config.yaml
dataset: "made-up waving flags"
horizontal_flip: false
loss: "softmax"
text_encoder_layers: 6
text_encoder_positions: "learned"
Rows from block 2 of the text encoder, named by matrix and row number. Rows with one number belong to one neuron. Each number is 50 + 12 x the weight over its row's rms, rounded and kept within 0 to 99. All counts start at 0. After the name is the row's rms in percent of the matrix's.
# fc1: MLP up (text_encoder.blocks.2.mlp.fc1.weight, 1536x256), inputs 86-171
# fc2: MLP down (text_encoder.blocks.2.mlp.fc2.weight, 256x1536, transposed), outputs 86-171
fc1.1417 092:56 50 59 44 43 44 61 64 66 31 47 62 44 71 68 60 35 61 62 60 50 48 64 32 47 35 63 63 43 46 68 56 20 33 58 31 40 52 51 65 52 55 65 40 52 65 65 39 70 45 42 37 51 41 36 33 61 41 58 78 38 40 30 58 59 67 58 41 42 53 36 50 60 35 58 55 58 52 40 36 53 40 26 62 47 60
fc2.1417 100:52 35 57 44 46 42 48 28 41 66 38 67 49 51 45 52 43 55 47 38 70 70 49 41 64 75 41 42 38 27 44 31 37 57 57 47 56 44 45 70 49 13 46 30 46 48 61 51 55 33 46 48 81 42 43 18 52 47 40 48 49 63 30 54 48 41 35 41 49 45 43 47 59 55 37 59 56 56 48 54 52 44 68 46 51 79
fc1.1418 100:48 67 43 38 26 40 56 60 78 63 39 62 47 62 38 64 42 46 69 68 52 25 43 56 48 47 42 45 30 40 52 35 43 53 53 43 51 52 48 28 45 32 32 46 66 43 41 56 77 65 56 74 52 52 51 47 53 49 40 48 62 33 40 55 79 49 69 54 45 44 84 53 74 53 35 36 50 42 47 49 64 55 45 32 69 62
fc2.1418 098:40 23 61 37 48 32 64 52 78 82 25 46 54 41 59 63 40 57 49 51 35 72 43 43 38 59 61 44 67 53 60 66 46 63 33 47 56 61 55 36 44 55 20 50 54 49 60 38 41 39 55 51 66 61 49 46 55 39 68 57 60 55 78 50 54 55 49 56 53 57 59 49 52 53 59 45 58 46 44 43 42 51 46 48 33 29
fc1.1419 100:49 53 44 71 46 57 41 25 70 46 57 30 48 34 60 68 64 36 71 38 38 78 39 29 44 65 65 60 45 42 61 61 62 32 33 46 44 51 27 50 44 48 36 43 42 47 40 45 56 21 48 29 53 55 38 33 55 50 48 34 46 47 49 33 47 46 44 51 61 52 60 52 44 38 49 59 41 55 50 51 89 38 50 40 57 80
fc2.1419 108:57 63 39 43 49 65 54 31 38 45 35 52 50 52 57 49 52 43 43 43 61 39 62 64 57 31 60 41 67 47 42 36 54 47 55 48 57 47 67 42 44 69 32 56 42 52 66 56 45 40 53 64 55 38 54 57 88 42 81 64 43 40 50 41 43 43 49 56 23 34 26 55 72 24 47 52 58 71 59 25 53 57 43 53 81 36
fc1.1420 103:49 39 51 46 75 48 43 37 51 42 63 47 45 48 56 45 36 37 38 56 68 62 43 53 44 33 55 54 49 75 49 37 26 32 35 44 33 47 40 37 44 44 35 51 49 45 41 44 46 55 45 44 38 45 47 69 75 62 52 46 47 46 77 73 62 40 53 54 72 21 37 55 47 41 62 64 38 68 44 57 43 53 46 37 48 52
fc2.1420 096:67 45 45 46 49 28 62 56 64 50 55 43 60 36 43 62 49 53 57 29 59 42 56 79 53 56 40 68 47 44 37 56 55 50 48 37 34 54 42 59 48 51 62 69 65 56 55 47 41 48 54 65 64 46 57 56 59 56 58 53 32 66 45 38 62 27 68 53 39 53 35 54 55 66 40 81 31 55 43 36 51 56 34 62 70 56
fc1.1421 099:36 64 61 40 45 42 36 55 60 34 43 55 70 50 60 60 46 44 68 43 56 58 35 34 61 49 27 58 42 42 65 76 52 38 54 55 52 41 59 39 60 21 50 36 58 62 51 46 27 46 56 40 44 57 55 68 46 57 60 39 50 53 65 64 76 52 67 44 70 47 47 33 51 45 26 36 66 35 49 75 41 56 37 67 69 33
fc2.1421 102:50 75 31 56 50 28 38 52 53 48 38 55 39 67 40 42 35 40 51 37 28 56 35 56 50 40 53 43 69 56 55 50 39 47 43 47 56 58 42 44 52 44 42 49 53 49 41 67 29 57 48 55 42 43 38 33 57 57 55 55 40 53 29 33 38 54 54 53 57 49 59 43 36 30 51 42 60 73 47 59 45 41 55 41 36 60
fc1.1422 104:31 40 52 31 48 68 34 64 53 60 50 48 57 29 47 35 36 72 72 54 71 44 65 33 59 54 45 46 63 55 44 56 75 42 59 59 71 48 69 62 43 61 43 37 46 33 62 67 45 50 39 49 22 23 50 34 40 46 46 60 53 40 65 28 28 37 45 67 52 44 42 35 48 71 46 30 40 69 32 62 38 43 53 71 49 43
fc2.1422 100:39 46 59 55 53 25 69 69 45 35 58 54 56 45 55 64 56 52 53 27 57 52 56 44 40 80 47 61 51 48 44 57 65 46 68 36 66 51 40 67 70 56 57 57 55 44 72 44 47 27 45 52 39 76 49 34 49 51 35 53 65 52 55 60 72 52 37 55 50 44 52 38 29 49 58 38 50 62 58 53 62 42 38 48 78 71
fc1.1423 097:20 63 47 48 61 47 66 38 57 41 42 46 75 65 44 39 58 21 61 41 55 23 38 50 41 42 38 66 76 48 58 39 45 50 40 41 68 60 42 52 36 66 46 62 49 40 49 17 43 64 51 37 70 51 46 53 59 49 59 55 32 48 41 56 68 51 53 57 43 40 51 58 58 48 40 49 48 65 42 47 30 39 50 55 26 29
fc2.1423 099:75 38 56 57 47 45 48 46 46 44 50 26 45 57 74 47 58 42 54 72 42 37 69 25 72 59 40 26 50 56 64 62 64 60 48 40 71 42 36 77 48 45 66 41 38 83 43 33 34 44 66 43 56 43 28 60 51 67 31 72 47 64 57 38 73 54 47 28 57 56 67 64 63 53 38 41 50 26 54 50 39 40 39 59 46 46
fc1.1424 103:41 38 48 64 51 47 38 45 39 51 53 49 52 71 44 71 74 44 56 42 45 47 39 59 46 53 51 85 47 65 65 48 53 52 48 44 50 34 51 38 52 54 40 65 58 61 50 53 55 46 52 50 65 53 57 47 62 55 56 50 62 43 42 40 53 37 52 44 47 50 66 76 48 44 61 63 51 66 52 24 60 83 40 50 44 34
fc2.1424 113:44 61 46 38 85 38 52 87 41 58 83 48 53 62 42 59 41 51 53 57 49 51 51 70 43 60 49 63 31 52 46 34 73 60 70 61 61 34 49 59 66 45 44 54 52 73 66 58 57 32 62 49 48 49 59 41 31 38 59 50 43 49 63 54 42 54 53 52 57 56 20 56 47 43 20 20 45 60 53 53 41 55 48 39 66 34